From a checkpoint of a small contrastive image-text model.
Model: 40-pixel images, encoder arch squeezenet, encoder norm batchnorm, encoder depths [2, 5, 5], encoder widths [96, 192, 384], text encoder width 256.
Data: trained on numbers of one to four digits printed on busy colour backdrops, 4.2 epochs.
Rows from block 7 of the image encoder of a small contrastive image-text model, named by matrix and row number. Rows with one number belong to one channel. Each number is 200 + 20 x the weight over its row's rms, rounded and kept within 0 to 999. All counts start at 0. After the name is the row's rms in percent of the matrix's.
After each channel's rows are labels from the 100 images, of 14848, where the channel reaches its highest value: "responds to" is what is common among them. Only what is clearly more common there than usual is listed. The data: numbers of one to four digits printed on busy colour backdrops. In brackets: how many of the 100, against the usual share in percent.
# sq0: squeeze pointwise conv (encoder.blocks.7.sq.0.weight, 96x192x1x1), inputs 96-191
# e10: expand pointwise conv (encoder.blocks.7.e1.0.weight, 192x96x1x1, transposed), outputs 96-191
# e30: expand 3x3 conv (encoder.blocks.7.e3.0.weight, 192x96x3x3, transposed, each kernel summed), outputs 96-191

sq0.32,100,220,215,219,165,226,185,217,167,187,199,216,217,207,225,214,208,194,263,198,177,185,223,189,190,180,194,189,217,200,211,210,225,172,232,196,175,224,228,198,168,236,217,236,165,207,180,155,211,212,185,200,181,227,242,183,194,183,204,147,220,226,156,215,169,179,204,192,183,195,206,219,191,229,163,198,170,209,183,199,191,193,202,191,213,193,209,188,165,154,181,218,188,208,218,217,188
e10.32,082,210,221,206,169,228,216,182,184,187,210,181,184,166,182,174,196,238,221,194,197,191,207,174,207,217,159,233,181,180,223,172,198,179,159,206,224,227,193,171,204,164,204,193,200,195,194,200,221,191,231,185,244,194,165,193,167,231,217,196,180,205,192,200,188,222,203,199,170,205,222,203,201,202,205,186,148,194,191,170,173,183,161,194,234,186,172,189,173,226,210,230,219,214,226,216,217
e30.32,092,157,186,198,182,183,242,183,186,194,200,209,143,199,227,211,194,181,215,177,181,206,169,164,210,202,173,228,222,192,229,179,206,224,179,189,181,218,179,184,197,168,177,206,180,212,193,174,217,199,196,206,158,205,198,200,199,189,177,201,224,183,205,186,176,181,207,184,174,186,184,181,186,149,185,213,193,177,255,182,235,211,164,187,212,174,196,182,221,204,218,183,222,196,198,181,166
responds to: the digit 4 (52 vs 22.9)

sq0.16,100,219,215,196,202,236,185,196,200,199,216,212,247,242,208,223,219,214,222,203,208,182,249,213,218,212,219,184,208,231,231,218,232,228,237,231,216,221,237,209,245,191,228,199,195,156,209,197,226,218,183,193,226,224,240,202,252,205,185,237,207,193,189,184,186,198,254,190,211,194,216,186,225,257,217,219,223,206,212,176,223,190,203,168,193,172,192,205,138,207,191,299,193,178,149,206,211
e10.16,104,213,225,193,184,231,181,189,218,163,209,181,205,166,187,177,187,212,195,196,233,194,173,231,189,189,187,211,201,185,213,199,206,184,187,201,197,218,206,210,215,202,195,210,176,169,211,202,201,181,192,226,212,217,217,196,181,204,233,254,174,189,207,160,175,226,179,191,190,218,171,190,192,173,216,202,167,205,195,178,175,171,155,188,218,206,207,163,149,193,224,206,235,226,182,192,196
e30.16,130,206,180,235,218,209,184,178,173,179,182,233,209,179,183,172,205,190,201,238,202,192,176,188,184,203,210,188,211,204,170,206,185,228,226,186,184,179,207,182,232,201,213,174,202,204,186,168,214,199,190,182,193,227,222,178,198,192,204,169,211,181,188,166,159,177,220,216,211,175,191,211,179,192,180,199,201,204,188,241,178,213,219,180,193,210,235,199,223,192,173,173,220,181,185,174,218
responds to: length: four (100 vs 25.2); the digit 0 (91 vs 22.6)

sq0.38,088,226,217,211,202,173,258,202,195,252,208,204,179,226,236,226,184,177,164,154,193,202,223,239,222,179,171,211,179,229,160,176,219,163,213,155,210,191,203,214,197,201,170,205,201,196,173,199,191,214,175,206,233,171,169,157,237,218,181,186,199,181,224,197,181,203,156,172,197,188,206,194,186,191,216,199,180,216,155,195,199,200,221,193,239,233,189,174,184,206,181,192,198,217,219,204,170
e10.38,081,183,208,154,193,186,221,176,196,201,213,184,186,229,195,187,193,181,193,158,204,181,189,179,197,155,182,205,207,196,191,176,162,200,194,188,164,195,170,191,176,202,188,212,161,217,186,214,158,215,186,159,189,186,214,187,206,183,164,174,214,198,188,166,212,183,183,203,163,187,211,200,218,189,183,171,182,185,206,186,174,190,204,200,161,211,209,209,172,196,217,202,163,173,206,202,189
e30.38,079,163,178,197,182,183,194,230,231,227,206,189,181,219,173,196,183,198,209,188,189,198,178,215,205,186,185,214,193,223,201,144,197,178,181,207,186,192,198,182,189,189,230,219,204,193,220,209,203,196,201,216,166,208,203,178,225,220,223,227,212,170,213,191,231,197,183,170,177,202,212,176,193,176,196,182,204,195,194,170,193,198,162,213,179,184,194,193,185,192,200,165,241,217,214,198,181
responds to: length: three (63 vs 25.1); the digit 8 (50 vs 23.3)

sq0.60,094,204,210,230,170,200,211,153,177,165,186,194,149,199,182,186,215,176,198,202,187,208,203,213,209,213,196,199,182,212,201,210,204,180,182,196,241,192,198,181,220,224,173,220,209,255,214,200,177,225,197,201,161,173,252,213,191,182,152,173,190,220,260,208,189,194,245,230,174,196,236,188,197,172,175,191,229,200,203,198,185,214,201,266,202,228,181,186,210,177,199,214,150,226,230,204,188
e10.60,077,180,204,199,227,169,193,182,219,239,207,187,210,207,204,193,182,187,216,240,231,165,170,155,216,156,160,178,199,203,225,211,184,184,217,211,217,192,227,181,204,213,220,192,206,208,185,193,222,170,212,206,199,176,212,180,196,186,173,194,195,237,167,184,234,208,200,227,194,179,186,213,226,190,222,198,191,216,195,194,205,196,197,188,206,189,223,191,215,211,202,171,199,191,200,198,207
e30.60,084,196,199,185,237,231,198,228,170,202,181,211,216,201,211,208,173,205,237,190,175,205,203,195,168,197,181,183,180,194,159,166,184,213,193,165,192,194,218,200,231,189,199,214,184,234,196,205,210,196,218,180,191,215,203,176,198,204,175,232,209,199,226,212,216,195,180,181,186,184,171,207,174,183,250,194,193,188,222,197,192,184,178,205,191,214,182,211,214,169,224,162,166,221,198,213,198
responds to: length: two (53 vs 25.2); first digit: 2 (37 vs 9.3); last digit: 2 (33 vs 10.1); last digit: 5 (29 vs 10)

sq0.87,094,242,206,196,213,200,258,229,201,218,188,191,238,228,215,208,193,208,156,254,213,193,217,224,201,223,219,221,192,204,214,205,184,231,244,208,202,195,230,204,222,192,205,216,204,179,214,164,198,180,199,221,217,235,221,237,176,222,189,225,204,214,187,209,233,238,218,213,242,180,192,219,221,188,210,250,265,180,227,140,194,225,234,176,209,171,194,225,162,233,215,207,216,197,192,194,212
e10.87,093,192,183,191,194,179,192,204,170,212,190,160,206,198,202,213,238,185,199,230,208,186,209,182,189,152,184,179,177,164,187,225,233,223,218,195,166,194,193,172,181,214,212,206,206,191,226,215,211,191,215,204,200,169,176,203,179,215,220,198,196,190,217,169,186,243,199,152,201,193,181,187,200,178,201,203,223,205,189,193,192,158,213,164,195,194,197,228,195,155,171,176,212,211,200,188,176
e30.87,090,222,190,208,219,200,164,172,202,162,169,217,220,202,203,202,180,201,172,193,170,232,174,224,165,187,203,206,204,182,178,162,173,187,215,200,185,183,200,187,225,182,226,165,184,224,174,215,192,184,205,170,198,199,185,167,186,188,205,160,208,199,178,150,187,178,191,213,201,184,222,200,203,215,166,204,194,208,198,188,198,178,211,170,202,224,223,181,200,202,174,158,207,170,184,184,215
responds to: the digit 0 (62 vs 22.6); last digit: 0 (29 vs 9.9)

sq0.81,090,238,183,189,183,217,171,197,195,168,209,185,196,206,184,189,191,193,197,182,159,215,198,221,201,162,183,223,213,192,191,188,213,210,180,198,230,214,200,225,188,178,201,226,179,242,186,227,184,200,239,207,160,217,206,212,199,221,182,134,210,224,218,179,151,186,203,217,183,188,167,219,187,182,152,161,212,165,203,211,205,204,146,218,198,187,222,198,221,170,188,206,163,225,213,205,203
e10.81,085,206,212,209,197,216,210,188,232,221,200,190,172,178,179,204,175,191,195,214,200,167,183,155,184,195,199,211,194,173,199,207,168,220,184,228,202,214,191,150,200,200,202,194,205,207,195,194,174,196,201,191,203,181,201,201,200,204,167,151,198,186,174,194,219,203,196,186,191,188,202,214,222,210,191,214,177,232,194,214,168,194,193,145,189,189,198,175,157,218,210,205,174,218,201,217,185
e30.81,070,184,201,141,172,196,225,209,210,197,191,153,202,225,202,187,188,178,196,202,196,174,204,195,208,197,182,213,217,194,214,205,188,216,191,206,200,221,184,204,162,203,178,204,193,188,221,193,191,204,197,205,175,189,176,196,221,197,187,231,211,194,226,227,206,209,188,186,181,239,182,174,206,180,231,166,205,197,203,182,188,202,176,184,206,207,104,204,215,195,226,196,196,203,206,203,184
responds to: length: three (59 vs 25.1); first digit: 2 (31 vs 9.3); first digit: 7 (26 vs 9.9)

sq0.25,096,181,200,189,182,209,180,191,222,166,188,190,173,175,173,162,195,217,218,204,183,168,179,196,169,167,198,211,193,212,173,184,187,208,190,180,238,165,159,165,151,191,179,242,165,261,181,182,187,208,203,180,171,191,184,200,189,178,181,182,219,226,209,190,163,171,225,206,209,195,199,193,180,190,209,168,198,190,222,222,174,190,143,249,168,182,217,216,229,169,170,208,173,210,239,209,188
e10.25,085,184,237,188,194,208,216,179,212,250,204,185,222,190,178,207,182,189,195,205,229,158,206,205,213,197,180,209,186,168,201,181,172,205,200,224,234,227,163,183,175,224,159,232,205,221,195,180,206,206,213,228,193,216,193,200,215,206,197,174,189,183,178,192,209,214,177,231,199,196,211,224,223,219,220,179,209,221,192,186,220,233,210,206,198,198,211,193,200,233,203,166,185,213,231,209,227
e30.25,095,168,204,190,182,205,215,186,180,199,168,162,191,199,199,196,196,190,207,195,183,173,234,161,175,169,180,198,176,213,211,219,171,201,183,180,190,197,182,190,184,188,178,218,185,197,193,180,206,206,203,172,200,196,191,210,176,196,167,226,191,206,240,246,184,194,211,194,175,204,152,189,200,191,247,180,181,172,209,198,213,217,187,176,211,180,158,198,180,192,237,205,204,205,204,196,164
responds to: first digit: 8 (27 vs 10.4)

sq0.61,103,164,194,206,169,214,180,169,174,179,175,173,189,227,202,199,208,185,215,195,185,240,193,215,189,220,191,176,195,224,191,205,190,178,207,203,196,212,178,169,187,214,196,200,208,201,205,173,179,219,169,197,203,227,228,198,181,167,209,171,182,214,214,179,220,150,234,206,171,189,246,188,196,198,199,210,185,230,184,183,176,185,198,248,184,204,153,193,171,187,178,208,148,196,192,204,187
e10.61,086,212,187,189,197,211,162,213,198,224,214,209,221,204,230,215,218,182,201,199,172,202,214,213,213,237,254,200,206,210,192,201,199,206,195,186,204,189,184,169,198,230,181,169,233,175,185,220,212,214,212,179,216,188,207,192,178,244,215,205,201,179,210,221,210,236,213,192,235,211,177,202,181,198,236,202,204,204,223,205,219,198,236,207,219,207,208,227,208,219,206,175,205,235,198,209,208
e30.61,087,172,206,210,216,211,238,199,138,181,202,219,167,175,224,221,173,199,239,177,174,211,213,167,195,197,195,119,207,211,187,189,194,193,204,174,196,178,197,202,221,193,207,242,203,202,187,174,212,189,206,196,195,209,199,198,179,206,185,206,177,202,194,200,176,181,198,210,190,156,176,210,174,175,214,216,197,209,239,197,207,213,195,190,171,206,212,198,193,175,226,152,205,199,206,214,191
responds to: the digit 4 (53 vs 22.9); last digit: 4 (31 vs 10); first digit: 4 (30 vs 10)

sq0.4,102,224,211,200,213,195,197,179,241,202,195,198,197,193,204,180,198,263,160,258,199,214,207,243,203,194,229,195,195,184,228,214,192,255,281,232,202,227,244,178,248,195,198,190,208,191,196,185,194,180,178,183,182,192,238,240,204,198,188,193,236,187,205,203,197,224,208,207,201,189,201,217,235,196,190,206,261,199,274,161,190,222,208,194,214,167,197,241,189,194,207,225,162,204,193,156,200
e10.4,106,185,209,217,193,212,199,221,194,208,172,185,209,225,175,219,191,173,211,219,207,194,217,191,164,176,191,188,228,202,210,200,214,215,232,214,199,232,185,184,162,247,208,218,193,204,236,218,198,211,225,191,189,203,170,191,180,174,213,196,205,197,196,185,218,265,205,172,203,163,173,203,184,198,231,229,222,222,203,235,195,177,216,205,187,201,201,222,189,190,189,183,229,184,221,214,191
e30.4,130,208,200,198,201,180,200,194,216,140,164,213,208,179,208,217,180,218,151,179,198,226,174,208,164,209,217,218,195,200,192,184,162,190,216,202,208,193,180,203,209,202,210,186,213,199,178,209,204,190,189,167,210,189,191,186,150,193,197,138,178,206,193,185,194,186,200,234,215,199,211,195,221,197,195,202,207,218,200,195,189,213,220,170,200,201,208,206,195,203,154,182,208,143,185,202,218
responds to: the digit 0 (85 vs 22.6); length: four (62 vs 25.2); last digit: 0 (37 vs 9.9)

sq0.72,105,192,186,185,207,220,158,202,217,177,199,184,188,217,209,181,171,203,207,179,195,172,187,212,190,185,212,190,185,195,190,191,190,217,185,161,230,167,207,200,172,168,182,213,121,210,211,219,174,194,221,190,183,174,177,191,225,146,198,185,243,184,210,186,128,195,184,191,224,170,174,192,213,202,200,159,204,192,222,227,205,184,170,205,193,179,224,235,222,141,180,223,173,216,204,169,166
e10.72,118,160,196,194,188,224,228,161,196,191,213,216,211,182,187,183,153,214,203,174,217,172,181,203,193,198,222,190,199,208,206,165,184,158,182,192,204,202,165,186,191,205,182,198,187,182,189,156,153,199,215,192,205,210,218,198,197,185,178,180,202,175,200,192,217,180,181,213,170,178,189,219,194,206,163,181,163,206,189,154,207,227,159,166,171,205,215,178,154,208,213,197,185,224,210,203,206
e30.72,083,203,226,206,169,195,215,213,247,201,190,163,202,178,184,217,168,189,179,182,216,191,203,185,188,215,201,220,214,202,206,217,197,205,183,184,219,226,163,217,165,213,167,188,207,166,196,213,201,197,184,185,218,173,187,177,185,200,174,195,181,213,229,222,205,216,177,186,182,242,184,161,226,192,246,190,206,181,176,189,178,195,202,182,164,172,167,196,176,172,196,188,179,190,203,208,180
responds to: the digit 0 (50 vs 22.6); first digit: 0 (34 vs 9.8)

sq0.75,102,205,256,226,217,208,216,216,173,201,222,230,240,212,223,212,238,212,237,204,215,208,245,184,225,188,214,189,265,234,214,194,210,200,220,218,225,207,234,206,201,252,199,217,198,167,186,152,224,209,177,239,217,201,205,212,198,235,199,223,216,197,168,219,175,192,193,190,220,213,190,229,210,222,206,193,226,192,213,171,182,199,211,160,209,166,217,217,184,197,204,191,209,210,199,234,211
e10.75,078,198,243,220,189,179,183,202,215,193,200,188,195,209,208,223,223,198,186,236,217,169,159,188,185,195,148,183,221,163,213,200,234,206,175,158,177,217,204,194,169,199,165,189,182,171,233,192,243,215,201,219,197,200,168,198,201,155,235,215,218,241,198,204,178,205,198,193,183,180,228,222,224,196,230,218,189,215,200,183,181,178,168,196,186,220,195,229,177,205,214,168,201,154,181,185,212
e30.75,098,227,174,217,205,192,209,196,153,160,172,219,223,199,197,187,199,205,204,179,184,237,184,182,182,179,204,206,184,176,200,158,168,205,230,197,191,202,190,184,215,197,188,182,172,199,183,195,199,184,163,163,184,220,213,217,192,157,171,198,220,169,185,184,180,178,197,213,211,180,208,216,179,196,184,183,188,212,190,216,201,207,208,174,224,183,205,194,212,213,192,209,217,202,165,182,228
responds to: the digit 0 (100 vs 22.6); length: four (88 vs 25.2); last digit: 0 (41 vs 9.9)

sq0.84,083,196,193,203,212,220,197,193,180,186,187,157,167,221,179,207,202,165,174,205,197,183,164,224,189,182,204,225,186,169,164,198,178,206,152,186,224,176,189,209,204,201,184,213,175,224,216,249,189,218,223,227,160,180,185,208,221,164,187,172,175,211,238,184,172,190,231,205,207,189,219,183,192,172,157,167,218,177,213,206,215,188,182,266,197,221,188,211,206,192,179,232,187,205,199,185,208
e10.84,089,171,208,184,239,216,212,170,212,220,212,188,197,189,185,206,179,176,194,187,219,185,164,173,201,176,183,190,205,210,193,158,161,197,175,203,233,218,190,183,213,179,217,216,191,204,186,171,172,183,197,210,208,216,212,194,213,185,145,192,197,175,184,218,217,224,197,204,199,194,181,212,199,210,189,164,159,205,172,163,190,192,184,167,177,223,201,149,187,227,197,193,193,186,207,222,173
e30.84,087,171,198,169,195,203,201,213,216,202,194,167,192,216,200,202,167,189,204,204,189,174,181,191,182,202,192,204,206,219,203,158,204,208,182,164,192,192,191,190,175,193,202,188,200,187,206,185,195,196,211,202,182,185,186,177,202,216,199,217,197,197,225,196,225,208,180,183,183,209,152,164,200,180,241,196,201,178,221,185,195,195,177,206,166,200,188,207,215,162,200,156,206,221,214,204,191
responds to: the digit 2 (64 vs 22.5); length: two (58 vs 25.2); first digit: 2 (49 vs 9.3); last digit: 2 (44 vs 10.1)

sq0.21,093,200,183,160,207,219,220,223,229,233,168,188,217,212,232,230,188,235,193,201,226,175,175,202,194,238,240,217,259,217,207,182,207,204,219,181,229,152,200,201,184,159,199,184,160,183,211,183,193,192,213,182,228,213,189,202,194,167,221,221,205,204,157,223,207,211,223,219,223,180,175,179,222,211,253,252,221,187,212,190,195,177,245,160,192,176,205,221,227,194,211,239,219,190,175,209,145
e10.21,094,196,187,192,197,204,202,212,169,206,167,179,185,230,194,228,185,194,181,212,178,182,231,241,215,161,206,194,201,175,167,192,219,234,225,190,182,209,166,204,190,203,184,159,196,222,191,208,203,156,211,230,190,167,204,196,198,220,196,236,180,184,218,187,218,215,166,175,162,207,175,184,201,178,199,197,218,200,201,201,209,209,186,185,171,192,188,178,202,161,175,232,176,222,188,198,182
e30.21,075,196,181,219,212,179,183,168,197,177,178,197,221,180,173,164,222,168,190,212,230,189,208,192,190,187,203,200,178,189,170,200,167,219,210,219,177,153,184,173,208,181,224,168,186,213,153,200,192,185,216,171,209,192,190,211,210,208,215,171,227,168,188,189,183,183,214,210,200,182,238,192,191,222,196,206,190,182,180,180,196,178,213,172,217,195,226,184,207,215,175,240,194,168,195,163,203
responds to: the digit 2 (75 vs 22.5); length: three (59 vs 25.1); first digit: 2 (36 vs 9.3)

sq0.8,103,180,200,188,201,187,226,204,207,241,189,211,217,223,253,251,184,180,193,141,234,184,186,200,205,210,197,177,247,242,152,190,208,204,205,185,236,184,196,211,198,190,197,196,196,199,188,208,225,191,173,191,263,242,190,183,211,201,192,236,200,203,187,197,183,171,237,174,206,189,169,185,181,236,261,205,181,154,179,182,234,197,192,182,186,188,173,162,191,204,182,194,226,207,203,189,194
e10.8,088,205,208,191,172,168,194,192,203,186,211,188,199,199,209,196,202,197,187,165,200,228,196,256,212,196,205,197,183,180,179,201,186,204,232,226,164,213,189,242,230,192,177,193,216,178,229,189,180,182,219,235,192,163,186,188,213,208,225,201,163,178,221,201,178,226,168,217,188,190,204,189,217,196,210,196,174,195,203,177,202,222,200,207,187,182,189,206,185,198,187,208,202,197,224,213,176
e30.8,102,186,170,251,207,176,197,184,220,201,184,200,229,210,170,179,200,197,202,215,231,216,189,195,178,208,177,210,205,216,181,176,184,217,202,196,168,168,178,153,201,170,225,212,184,205,159,213,195,185,210,191,193,183,194,208,205,205,213,219,223,158,177,188,205,178,186,213,190,184,236,193,179,226,167,181,183,190,193,173,199,193,205,187,177,179,228,175,176,185,194,217,211,210,192,162,186
responds to: length: four (96 vs 25.2); the digit 0 (67 vs 22.6)

sq0.85,102,209,209,225,176,193,208,154,153,172,200,176,166,230,184,220,201,184,155,216,178,205,163,187,217,205,168,211,150,189,184,233,203,164,190,213,205,204,166,210,194,192,189,219,203,223,180,209,176,195,195,201,190,171,224,224,210,167,155,157,168,220,228,200,196,211,216,226,202,189,226,150,199,210,189,213,216,195,210,211,217,224,199,255,210,208,174,184,167,183,203,201,189,212,209,188,209
e10.85,093,193,226,172,208,213,210,179,216,223,186,208,195,191,165,163,166,159,218,203,241,169,228,172,176,189,165,201,206,184,226,169,192,203,187,201,222,236,192,173,216,202,199,188,182,187,233,209,199,146,198,182,204,187,192,216,200,196,169,166,218,184,169,210,216,207,190,204,198,197,185,203,197,206,220,180,185,197,185,216,167,190,197,208,191,197,213,161,208,226,194,160,214,204,209,212,186
e30.85,121,173,194,179,220,207,220,230,197,211,210,173,192,247,204,204,188,185,215,223,196,179,208,201,195,200,186,176,214,203,178,170,207,216,182,173,189,190,206,192,199,192,207,236,191,217,222,201,195,207,214,208,194,186,184,180,212,201,205,238,198,188,231,225,220,196,192,193,189,194,175,191,171,184,242,212,194,187,246,186,208,186,182,210,180,193,170,210,201,184,221,170,186,223,199,210,191
responds to: length: two (64 vs 25.2); the digit 5 (60 vs 22.7); first digit: 5 (42 vs 9.9); last digit: 5 (33 vs 10)

sq0.58,108,200,180,199,148,227,219,185,155,182,189,192,191,215,200,201,198,171,245,204,186,214,225,218,186,199,151,200,230,216,175,190,211,188,187,185,237,210,211,198,192,243,216,216,183,228,205,155,212,216,181,208,185,213,199,200,171,216,197,156,199,239,181,210,192,183,241,236,198,210,172,236,193,211,206,169,212,167,198,183,185,216,194,236,196,189,219,222,224,169,190,202,158,221,230,207,203
e10.58,093,206,200,205,211,192,211,222,225,198,218,195,185,215,217,230,196,188,233,201,172,212,206,182,206,180,191,198,203,180,188,191,198,205,233,235,217,160,178,183,188,200,179,223,215,220,182,205,218,200,179,214,198,194,207,220,201,187,208,186,193,234,185,200,237,197,182,186,208,209,233,210,228,223,188,206,200,214,177,214,196,220,197,189,187,202,208,231,199,230,237,158,215,186,216,250,201
e30.58,094,174,198,204,182,190,236,187,178,202,173,189,183,169,198,192,198,204,233,178,183,229,156,171,203,185,177,194,182,200,221,137,187,186,193,194,193,197,192,204,178,190,129,229,187,194,189,186,184,202,175,181,160,210,181,219,200,211,179,213,220,191,186,185,176,207,214,176,172,170,175,197,191,200,192,174,186,197,207,183,222,180,180,196,221,225,174,200,202,214,232,192,208,208,215,193,192
responds to: the digit 5 (58 vs 22.7); length: three (57 vs 25.1); first digit: 5 (25 vs 9.9)

sq0.76,113,197,204,220,170,217,188,237,167,223,205,227,223,192,222,227,208,196,218,231,186,223,247,199,191,212,181,192,195,211,257,191,236,196,239,186,189,223,214,228,180,263,210,197,181,182,200,143,176,185,182,176,204,220,215,203,186,207,227,164,203,203,176,204,198,193,164,199,175,219,233,195,209,212,155,202,180,253,187,194,182,214,227,167,223,195,171,226,158,187,230,215,227,189,236,222,194
e10.76,089,199,225,208,207,188,210,212,167,177,181,213,198,211,173,191,236,171,211,194,204,182,217,194,225,210,155,208,220,205,214,197,182,185,207,193,191,189,242,209,212,180,209,210,188,191,173,223,187,211,241,176,227,227,205,192,160,205,198,209,194,185,208,215,185,190,225,200,185,199,196,218,211,185,172,199,212,202,172,194,185,214,210,168,211,211,174,202,218,193,202,218,181,168,203,210,196
e30.76,155,188,183,206,215,201,211,185,182,185,221,245,157,189,221,213,197,197,221,186,183,223,163,182,212,202,196,200,218,182,211,170,224,201,220,182,183,206,198,187,230,182,187,180,185,227,194,189,225,168,202,212,186,197,212,184,210,186,177,184,200,197,177,170,186,169,210,193,204,162,200,209,178,165,165,233,197,212,255,204,215,197,203,214,211,194,228,182,200,208,208,153,211,201,185,185,213
responds to: the digit 5 (64 vs 22.7); last digit: 5 (38 vs 10)

sq0.45,101,204,178,203,199,243,158,193,188,205,200,195,193,189,201,188,225,235,179,200,203,198,183,210,207,207,198,198,202,210,213,207,197,204,177,202,237,184,190,223,164,198,185,241,156,225,206,210,177,170,207,192,188,185,202,203,227,205,204,190,229,195,166,195,162,212,174,240,230,168,150,197,222,208,192,160,218,180,239,228,214,217,174,183,260,144,194,237,178,160,192,238,207,220,218,166,214
e10.45,097,197,200,184,182,237,232,168,233,194,211,218,163,195,176,154,185,213,189,195,235,176,179,182,202,219,185,199,207,209,200,176,201,211,175,220,222,222,190,182,210,224,196,192,164,181,196,184,176,191,191,184,189,202,204,220,241,182,181,207,209,186,166,171,209,187,195,194,182,191,180,196,185,171,185,179,169,216,203,184,185,191,162,153,168,183,199,159,181,212,217,197,198,193,196,205,198
e30.45,082,188,218,191,216,209,218,216,219,193,203,172,202,214,195,184,163,188,171,190,193,165,204,186,184,177,209,237,198,201,200,257,187,192,210,190,212,200,217,203,199,217,173,214,202,210,213,209,187,208,215,206,232,154,174,191,190,187,181,232,166,227,236,230,182,216,180,217,207,226,178,198,219,178,250,189,196,218,218,196,190,213,215,192,178,201,166,219,185,172,204,195,175,190,200,201,206
responds to: the digit 2 (82 vs 22.5); first digit: 2 (55 vs 9.3); last digit: 2 (51 vs 10.1); length: two (51 vs 25.2)

sq0.68,113,256,197,190,200,221,121,221,173,186,193,206,226,195,201,206,194,186,187,209,214,168,243,232,191,191,199,165,206,182,191,215,175,202,189,198,177,206,227,243,234,205,189,207,195,159,199,208,169,184,195,177,186,234,203,226,236,232,197,208,193,180,158,180,181,227,215,149,200,210,191,222,217,185,168,172,207,196,227,168,197,198,175,168,178,157,238,207,153,223,204,234,187,191,181,195,216
e10.68,134,169,209,197,217,212,192,195,192,181,202,199,169,175,213,195,204,204,215,206,221,209,169,205,208,209,210,206,220,196,216,192,211,168,167,190,204,232,189,178,193,192,201,203,152,190,234,147,165,197,205,194,219,207,211,219,194,188,190,182,193,171,217,205,184,203,205,152,184,222,178,183,173,205,207,170,179,237,221,158,171,202,153,191,172,184,194,188,196,199,194,168,197,211,209,211,209
e30.68,105,206,207,204,168,177,196,216,232,206,198,219,155,215,195,186,198,186,210,191,154,209,179,187,206,184,219,255,224,211,234,205,197,177,215,202,214,225,185,222,205,215,238,211,222,179,219,205,195,219,164,189,193,219,208,177,205,185,200,210,204,207,188,183,198,225,204,201,226,235,217,192,222,193,167,176,213,230,203,197,194,201,209,203,199,198,203,210,204,201,204,159,245,210,211,228,214
responds to: the digit 0 (99 vs 22.6); length: three (56 vs 25.1); first digit: 0 (51 vs 9.8); last digit: 0 (47 vs 9.9)

sq0.64,101,161,188,215,188,204,313,209,186,210,195,215,183,194,214,190,191,221,187,209,228,209,196,210,169,198,214,208,184,212,214,161,191,212,198,181,236,177,192,179,184,224,205,186,197,209,194,168,198,166,174,225,225,217,169,189,160,205,216,211,219,216,197,230,206,201,200,235,242,212,190,216,204,191,233,217,214,193,228,178,196,203,240,224,207,221,192,235,259,165,190,178,204,200,235,204,164
e10.64,122,198,163,195,166,171,227,216,190,202,188,193,205,231,184,219,201,184,197,195,156,205,217,214,207,191,190,175,160,194,166,195,203,229,216,223,180,164,180,213,164,211,191,184,228,213,172,220,193,186,222,216,171,168,200,208,195,179,208,215,192,199,188,197,202,192,180,218,207,189,196,191,219,193,199,208,227,147,180,230,233,213,217,161,178,195,183,211,184,172,192,206,177,191,198,174,204
e30.64,095,208,200,194,209,195,196,181,208,173,195,180,203,182,207,216,233,178,199,179,193,214,166,225,193,189,200,187,184,194,188,195,191,196,202,232,192,180,203,180,201,186,208,199,193,217,184,231,157,156,225,181,220,175,165,188,230,206,218,181,221,205,206,148,214,160,186,202,195,173,218,184,203,228,187,210,194,200,218,178,225,149,213,202,254,209,192,182,176,226,197,210,169,174,204,183,201
responds to: the digit 5 (69 vs 22.7); first digit: 5 (37 vs 9.9); last digit: 5 (32 vs 10)

sq0.90,105,168,210,187,159,194,205,221,191,187,201,222,221,204,187,198,204,196,160,222,194,245,218,207,193,215,172,211,196,188,215,199,219,197,212,203,175,211,163,200,199,219,215,188,223,198,193,171,198,209,189,194,171,238,223,205,166,193,213,158,206,250,230,171,244,166,193,273,170,209,242,173,200,206,186,233,177,230,202,168,182,207,194,238,205,204,151,206,188,186,207,164,219,182,223,198,216
e10.90,095,212,189,206,186,189,187,196,208,214,195,216,183,240,180,219,220,154,211,218,173,190,227,177,205,208,193,211,182,211,211,201,223,238,220,230,207,193,224,174,213,188,245,170,228,207,181,236,241,212,212,205,195,216,192,175,193,211,157,202,205,209,193,189,219,192,206,214,241,202,213,230,190,201,220,235,249,202,169,258,204,223,237,219,210,195,197,222,229,215,185,237,197,209,204,204,203
e30.90,101,197,185,184,208,211,222,201,193,192,211,221,166,200,223,240,191,191,209,185,207,205,190,204,200,219,195,143,222,181,163,167,219,175,209,172,186,186,203,195,220,184,194,201,192,218,199,197,219,157,204,207,191,173,176,198,180,207,175,182,176,202,187,190,203,176,207,202,196,160,198,188,184,158,186,234,206,211,259,193,211,192,204,214,200,204,215,192,178,185,213,148,148,193,195,201,213
responds to: length: three (54 vs 25.1); the digit 9 (53 vs 22.3); the digit 5 (46 vs 22.7); first digit: 9 (29 vs 9.7)

sq0.69,108,209,224,194,188,175,203,211,174,221,191,249,224,208,214,196,205,192,201,208,208,201,271,223,220,184,185,186,243,203,205,199,190,213,232,228,198,216,240,198,251,215,171,196,257,196,175,169,186,183,193,224,213,184,203,189,179,255,211,215,210,164,170,182,213,221,194,164,210,241,198,257,188,202,191,208,199,197,196,154,183,229,202,149,209,155,206,193,176,223,176,186,229,214,173,195,219
e10.69,103,175,223,210,226,195,174,208,197,216,190,185,216,194,223,198,209,166,193,226,198,221,172,191,212,177,201,201,193,178,205,193,229,192,201,195,217,195,226,191,159,225,185,211,213,200,253,174,199,204,214,188,193,205,182,192,201,148,226,174,177,180,201,178,203,213,221,186,207,183,201,196,179,207,245,175,201,213,194,200,212,193,205,197,197,186,209,196,213,166,202,161,233,171,212,204,192
e30.69,119,227,192,209,197,197,215,182,184,168,178,213,189,219,217,201,203,203,195,157,182,233,181,180,194,176,207,223,207,182,214,173,180,184,234,208,191,214,190,195,218,204,185,205,189,203,195,205,192,189,164,184,198,209,204,202,189,158,159,204,199,189,180,173,186,177,180,220,206,199,219,209,198,210,165,192,191,220,213,217,200,200,219,191,210,171,209,194,193,209,204,183,219,188,161,190,216
responds to: the digit 0 (100 vs 22.6); length: four (63 vs 25.2); first digit: 0 (33 vs 9.8); last digit: 0 (29 vs 9.9)